From a checkpoint of a small self-supervised image encoder.
Model: 4.82M parameters, 32-pixel images, arch nf_resnet, norm none_scaled_ws, depths [2, 4, 2], widths [64, 128, 256].
Training: adamw at rate 0.003, 13500 steps, batches of 256.
Rows from block 2, named by matrix and row number. Rows with one number belong to one channel. Each number is 128 + 24 x the weight over the matrix's rms, rounded and kept within 0 to 255. All counts start at 0.
# convs0: first 3x3 conv, stride 2 (model.blocks.2.convs.0.weight, 128x64x3x3, standardized in use), inputs 55-63, a 3x3 kernel for each
# convs1: second 3x3 conv (model.blocks.2.convs.1.weight, 128x128x3x3, standardized in use, transposed), outputs 55-65, a 3x3 kernel for each
convs0.99 [103 106 141 121 131 152 129 136 142 109 108 122 114 141 140 131 142 144 120 115 142 120 128 156 141 148 143 128 115 126 111 102 117 123 134 138 132 103 121 112 127 133 118 126 144 140 124 115 105 108  98 122 137 134 117  79 138 127 127 161 143 148 163 134  93 114 135  56 133 111  90 151 166 149 150 143 105 137 135 101 147]
convs1.99 [167 120 125 127  68 110 147 111 146 126 124 117 117 135 139 156 142 157 120 109 128 136 128 140 132 131 149 106 108 110 100 189 127 115 139 129 135  98  77 100 105 111 105  94 129 151 133 118 123 126 114 135 135 139 117 121 133 124  99 147 128 142 148 101  82  82 147 111 107 139 127 121  90 124 142 107  87 124  93  81 101 101  91 122  68  68 125  88 129 131  92  59 114 124  81 123 147 174 186]
convs0.100 [152 149 140 124 132 135 132 148 146 113 112 124 107 108 117 139 151 151 144 135 125 148 129 118 123 110 122 142 149 149 109 104 121 147 147 138 165 153 117 155 134  95 108 120  93 147 149 157 132 128 145 149 145 151 100 116  96 109  95 135 166 167 185 109  94  99 117 101  99 139 117 121 141 131 120 105 111 117  86 102 126]
convs1.100 [123 138 150 142 120 118 112 114 125 137 158 132 165 197 152 130 120 130 158 139 154 142 131 132 146 134 144 141 122 119 131 104 110 137 159 127 120 153 130 119 157 131 117  93 118 140 145 162 143 163 154 137 158 167 149 142 120 139 120 126 119 121 109 128 171 153 134 158 153 138 118 109 131 167 140 125 116 129 136 160 141 122 141 121 125 130 132 100 115 114  99 111 115 108 123 124 127 130 123]
convs0.101 [158 150 146 163 154 155 149 157 152 109  74  89  99  71  85  96  80  96 115 117 134 115 115 129 111 113 134 134 126 130 134 120 121 136 124 129 156 134 118 136 135  89 122 119  97 133 122 120 108 101  91 107  99  95 156 129 148 166 147 154 160 143 175 136 133 137 130 137 140 121 115 149 150 125 112 134 103 113 135 118 115]
convs1.101 [110 116 128 131 152 114 135 107 113 120 114 121  90  83 125 112  90 120 114 102 107 122 110 113 105  91 116 154 127 164 129 120 136 105 108 141 122 141 144 106 127 150 108  99 123 119 106 111  90  92  89 104  95  94 124 140 145 135 155 159 144 161 139 154 117 116 143 115 142 113  97 127 115 148 138 146 179 150 152 185 159 129 149 124 151 210 158 148 185 152 129 148 141 114 121 114 116 107 109]
convs0.102 [120 121 140 111  91 124 109  98 115 112 123 151 127 113 142 122 113 117 193 164 146 195 173 159 178 156 140 145 144 149 132 128 138 131 133 143 138 111  98 122 105 109 159 144 139 123 136 156  98 109 140 112 119 150 128 120 112 142 135 124 154 154 109  56 108 112  61  90 129  81 101 135 101  85 110  89  65 100  94  67  85]
convs1.102 [124 101  98 123 110  84 117 114 115 170 155 134 163 155 137 145 134 123 163 120 107 126 130 113 111 116 128  99  87  92 123 158 100 126 142 122 157 140 115 144 107  97 130 118 118 118 125 122 128 137 131 125 144 125 119 122 138 114 113 136  94  95 151 163 127  76 188 158 116 134 116  98  52  72  76  45  52  48  69  72  64 155 126 126 120  87 124 113 102 151  96 118 131  89 118 158  87 128 172]
convs0.103 [125 137 137 151 130 129 148 129 121 119 130 135 131 141 128 118 125 110  88  91 112  95 117 133 114 126 132  96 121 107 132 148 114 125 123 125 118 136 130 104 137 150 123 119 137 149 150 129 174 161 147 156 157 163 125 109 123  94 110 114 133 129 134 104 119 120 109 121 138 103 109 138 170 163 169 134 126 137 143 127 118]
convs1.103 [136 129 103 145 116 135 102 119 105 117 130 139 123 110 134 150 138 157 108 137 156 134 143 173 162 203 211 140 136 131 145 138 155 132 111 116 147 149 138 155 107 120 153 138 147 123 137 122 124 153 134 129 150 142 122 142 136 112 120 137 115 122 118 141 119 129 142 115 133 122 119 113 147 145 142 151 163 173 158 154 135 131 118 140 140 117 127 137 120 148 132 144 141 137 160 117 127 115 102]
convs0.104 [131 119 102 132 124 102 139 135 119 111 105 119  95 104 115  74  82  98  88 127 125  80 117  98 108 108 100 118 112 121 149 151 155 131 148 156  95 147 164 116 136 147 136 136 147 114 121 140 124 140 150 133 144 147 155 149 126 156 169 158 125 156 147  98 153 127  83 116 119  75  96 107 142 139 134 145 125 117 158 150 125]
convs1.104 [145 108 142 134  94 110 161 149 133  94 113 107 111 107 120 131 147 142 114 104 112 132 105 111 133 120 123 164 188 173 128 162 144 157 142 140 144 109 126 152 116 104 176 138 136 144 144 130 140 137 128 133 147 128  91  96  79  85 116  69  83  91  51 110 138 162 114 136 179 149 159 153 183 166 162 177 181 152 155 164 141 112  61 112 116 102 116 136 119 132 137 121 146 114 136 114 132  85 118]
convs0.105 [137 107  98 135 134 118 142 155 133 153 122 127 128 107 121 156 144 124 145 136 126 136 113 113 120 120 110 130 126 144 117 113 133 150 128 132 167 140 111 185 158 103 169 141 127 128 126 145 127 130 146 149 137 138 108 120 113  93 112 149 168 144 157 127 141 151  86  64 149 104  71 153 138  94  87 145 133 111 121 135 128]
convs1.105 [137 144 165 139 135 125 144  88 141 107 130 111 107 151 109  97 124 125 141 147 148 144 162 134 137 152 126 120 120 134  99 116 104 146 115 111 134 109 113 123 111  93 101  93  89 151 151 141 154 174 157 158 168 162 123  95  65 116  90  81 103  81  88 109 166 146 110 171 185 120 160 154 167 170 144 169 145 171 131 157 150 106 120 123  92  86  81 113 110  76 126 119 113 141 128 127 145 118 123]
convs0.106 [122 139 137 113 155 140 101 132 122 142 151 153 147 150 158 127 149 145 100  74 102  91  96 126 105 102 134 152 186 146 151 197 132 150 213 155 154 125 125 109 184 151 132 168 132 127 134 125 117 117 153 111 144 166 125 137 120 146 162 124 143 154 114 157 138 152 144 143 143 133 139 138 119  95 122 127  90 117 117  81 110]
convs1.106 [125 136 128 115 136 128 116 133 129 146 152 147 143 151 148 146 155 148 155 155 150 155 165 146 160 162 150 157 145 157 157 137 159 164 141 156 127 130 127 123 137 127 126 134 128 171 166 168 170 162 168 174 162 167 130 125 129 131 123 130 126 126 128 142 145 151 146 141 151 147 144 151 130 135 135 130 133 136 129 138 135 148 144 143 144 142 143 146 141 143 137 128 136 137 131 137 134 134 137]
convs0.107 [141 145 155 135 131 146 126 127 135 133 119 130 125 130 134 129 134 143 118 129 121 118 129 106 112 108  95 151 142 145 164 156 152 181 184 176 136 141 140 141 151 146 144 138 130 142 137 143 137 145 148 125 139 137 114 111 113 112  92 116 106 117 108 103 118 114 122 123 126 119 151 137 167 163 156 159 167 158 155 147 150]
convs1.107 [148 160 146 135 126 140 150 152 143 128 133 142 124 131 118 130 131 136 125 114 118 135 137 124 134 132 136 137 136 142 133 114 152 156 140 157 121 115 113 130 118  98 118 106 110 156 150 153 157 151 144 155 150 153 145 154 146 148 148 148 144 148 144 131 165 175 119 182 173 138 169 170 145 159 140 136 152 149 130 140 141 134 130 133 130 124 122 134 129 133 133 132 135 131 143 143 151 160 147]
convs0.108 [124 114 121 134 152 146 103 107 113 170 162 145 164 160 155 171 165 185 113 129 118  72 112 140  86 128 142 155 133 138 145 130 129 162 152 148 128 116 126 144 148 134 176 172 164 132 120 132 122 114 117 134 130 110 127  99 107 134 137 197 114 113 145 123  80 115 177 166 150 146 150 145 123 122 127 106 103  99 158 142 151]
convs1.108 [134 127 136 138 119 149 128 131 129 148 139 142 150 141 142 143 145 143 164 159 158 163 148 161 154 145 152 160 155 158 170 165 193 156 158 152 147 126 129 132 125 123 131 132 138 159 160 160 159 162 157 160 161 156 134 128 132 131 129 131 132 132 130 170 148 156 176 149 134 154 150 151 126 118 122 132 131 129 137 130 130 158 150 156 148 142 147 151 150 146 128 139 137 122 125 136 136 132 134]
convs0.109 [ 96  86 104  94  77  96  98  83  98 102  98  98 115 109 110 105 104 109 101 102 136 101 119 156 112 130 154 123 132 119 112 123 122 120 126 122 130 129 130 129 130 133 126 133 141 134 127 135 120 116 115 126 110 111 126 160 160 143 163 174 123 148 147 116 121 121 126 124 139 134 138 141 167 156 150 177 150 148 175 153 132]
convs1.109 [114 134 118 142 132 132 144 157 132 100 119 108 121 135 119 104 135 109 100  92  37  86  95  28  65  57  11 129 143 133 121 131 121 132 120 110 181 111 135 175 120 138 151 134 144 148 150 138 147 145 142 139 149 151 122 111 119 100  87 109  84  85  99 132 132 144 136 136 160 144 151 166 129 120 117 127 117 127 126 114 128  94  95 110 121 117 125 125 110 119 168 169 169 172 151 128 150  97  96]
convs0.110 [124 119 148 105 113 144 100 111 132 140 128 131 133 139 143 132 134 139 134 149 144 122 125 128 100 100 117 129 121 129 152 157 165 145 175 173 146 196 125 135 174 121 133 152 122 101 127 154 113 132 153 129 165 155 138 110 146 134 114 171 117 130 144 140 108  50 161 113  91 132 140 128 130 136 142 102 119 140 109 116 125]
convs1.110 [126 137 147 107 135 130 152 149 134 106 107 126 110 102  94 114  99 123 130 138 127 138 141 132 138 155 133 164 132 130 146 110 163 130  96 141 100 118 119 123 129  94 114 110  94 159 155 168 149 160 164 149 166 174 132 130 125 136 126 125 127 131 123 125 162 154 126 188 139 124 156 126 159 183 152 150 198 166 138 162 164 114 106 109 114  99 102 120 104 114 112 121 124 111 142 122 129 125 111]
convs0.111 [120 126 126 112 106 104 132 124 119 134 170 178 121 161 160 113 130 149 119 114 135 113 120 142 114 123 136 148 149 137 133 139 139 137 140 134 103 122 114 115 120 117 121 120 100 120 121 135 122 117 123 148 130 124 157 146 131 153 152 151 149 150 144 146 140 139 150 146 150 134 144 158  71  82  95  60  47  56  96  95  76]
convs1.111 [121 123 124 156 148 115 143 165 136 117 108 122 119 118 136 148 143 145 128 123 109  96  90  85 115  99  96 151 148 168 124 158 159 118 129 127 136 119 134 146  68  94 140 120 112 136 132 136 121 121 127 131 117 118 125 151 145 134 164 164 144 158 157 133 152 177 113 128 170 124 105 137 138 151 158 161 199 151 140 180 162 124 118 131 142 131 138 148 130 133 120 135 114 121 133 117 142 112 117]
convs0.112 [126 115 132 122 124 136 131 139 164 115  90 120 127  91 107 130 127 146 111 138 141  68  75 114  50  52 105 117 127 129 102 130 106 111 124  92 131 164 172 127 150 174 146  69  65 142 136 120 132 138 111 146 157 120 175 174 194 159 165 145 139 144 136 111 105 121 122 150 128 138 129 135 138 114 149 118  98 145 123 110 140]
convs1.112 [127 133 121 100 121 121 118 148 130 108 115 116  94 133 102 134 155 107 103  82  89  91 103  98 103 107  98 132 169 132 101 180 138 147 160 143 122 128 140  96 115 134 136 137 122 133 146 123 120 119 121 113 113 121 149 150 150 152 146 130 144 153 143 130 101 119 138  81 108 143 112 102 149 128 136 122 104 127 128 137 121 133 123 130 133 139 130 145 143 137 168 128 116 143 111  80 114  50 106]
convs0.113 [128 142 155  76 134 164 100 144 172 125 114 129 111 120 146 107 124 137 152 149 130 155 130 113 134 120 132 113 103 124 149 156 158 169 183 162 148 155 109 150 163 125 161 151 135  91  95 119 111 136 128 151 157 133 120 109 162 139 136 167 143 145 154  98  76 140  99  92 140  95 115 155 112 133 126  73 129 143  82 128 147]
convs1.113 [146 132 126 128 113 131 117 105 145  93  60  63  80  69  55  92  67  66 162 140 134 151 147 143 136 148 140 148 145 141 123 117 142 114 131 121 118  84 105 104  94 119 130  84  92 133 128 148 127 137 130 127 149 147 100 118 100 139 138 120 142 142 117 113 149 111 134 184 139 115 162 113 165 179 147 149 156 168 164 137 156 116 122 111 112 114 119 112 135 126 116 102 102 100 112  88 112  75  87]
convs0.114 [134 135 112 142 121 138 126 116 127 139 125 133 135 151 134 130 123 134 115 122 122 131 127 130 125 124 134 143 131 139 127 130 134 128 133 130 117 125 123  93 155  91 111 165 103 126 116 150 125 128 132 123 143 123 131  98 153 143 102 158 101 137 116 116 141 120 106 170  91 148 108 125 128 117 124 138  99 152 121 132 126]
convs1.114 [145  85  98 119 110 112 123 121 123 166 131 112 134 140 121 174 154 137 132 157 137 112 113 119 114 123 113 115 100 143  91 113 129 146 124 154 162  48  58 162  53  80 148  67  56  83  83 103  77  65  91  74  73 100 112 112 132 104 127 146 105 136 131 144 130 115 146 115  88 124 113 126 123 130 132 125 171 145 136 180 121 145 195 178 142 216 188 126 203 158 130 141 143 143 145 121 154 120 105]
convs0.115 [129 137 160 118 128 158 133 141 161 103  97  88 108  95 105 104 105 110 117 134 113 122 135 119 124 125 127 128 124 124 128 132 144 140 157 160  99 107 118  95  88 118 123 135 139 122 116 123 119 134 137 135 165 161 141 121 155 121 141 156 141 157 178 103 120 105  87 108 115  76 100 122 130 112 150  98  90 130  95  81 147]
convs1.115 [120 126 119 103  93 108 100 107 124  90 111 101 136 145 134 132 128 141 113 103  98 108 110 105 106 114 104 115 110 136 122 125 136 131 130 139 113 121 145 109 138 171 114 129 152 131 126 137 106 107 119 114 116 118 124 138 106 139 144 127 148 159 136 100 122 103 146 137 113 116 126 111 104 122 119 124 111 132 129 130 129 149 135 128 143 145 149 143 149 149 114 125 130 109 124 136 128 142 169]
convs0.116 [123 128 111 144 138 120 139 143 134  82 102 132 119 135 115 111 117  91 179 147 117 150 120 107 129  99  89 114 120 134 124 126 149 140 138 150 165 105 101 103  96 113 125 131 103 138 129 137 142 110 125 132 125 138 102 122 110 162 140 122 171 141 134 127 150 161 137 158 163 131 125 130 108 118 107 145 137 108 152 146 137]
convs1.116 [ 91 144 137 126 144 116 117 143 128 128 127 152 125 140 154 116 111 133 115 126 110 119 108 112 106 109  95 144 127 137 139 170 166 150 131 141 116 167 151 122 173 130 126 111 113 128 129 138 113 135 134 122 138 135 142 150 132 158 151 150 148 129 129 121 148 167 138 157 188 131 139 158 153 133 124 162 137 143 147 148 155 105 128 119 150 206 146 148 145 134 141 139 130 120 111 136 112 133 132]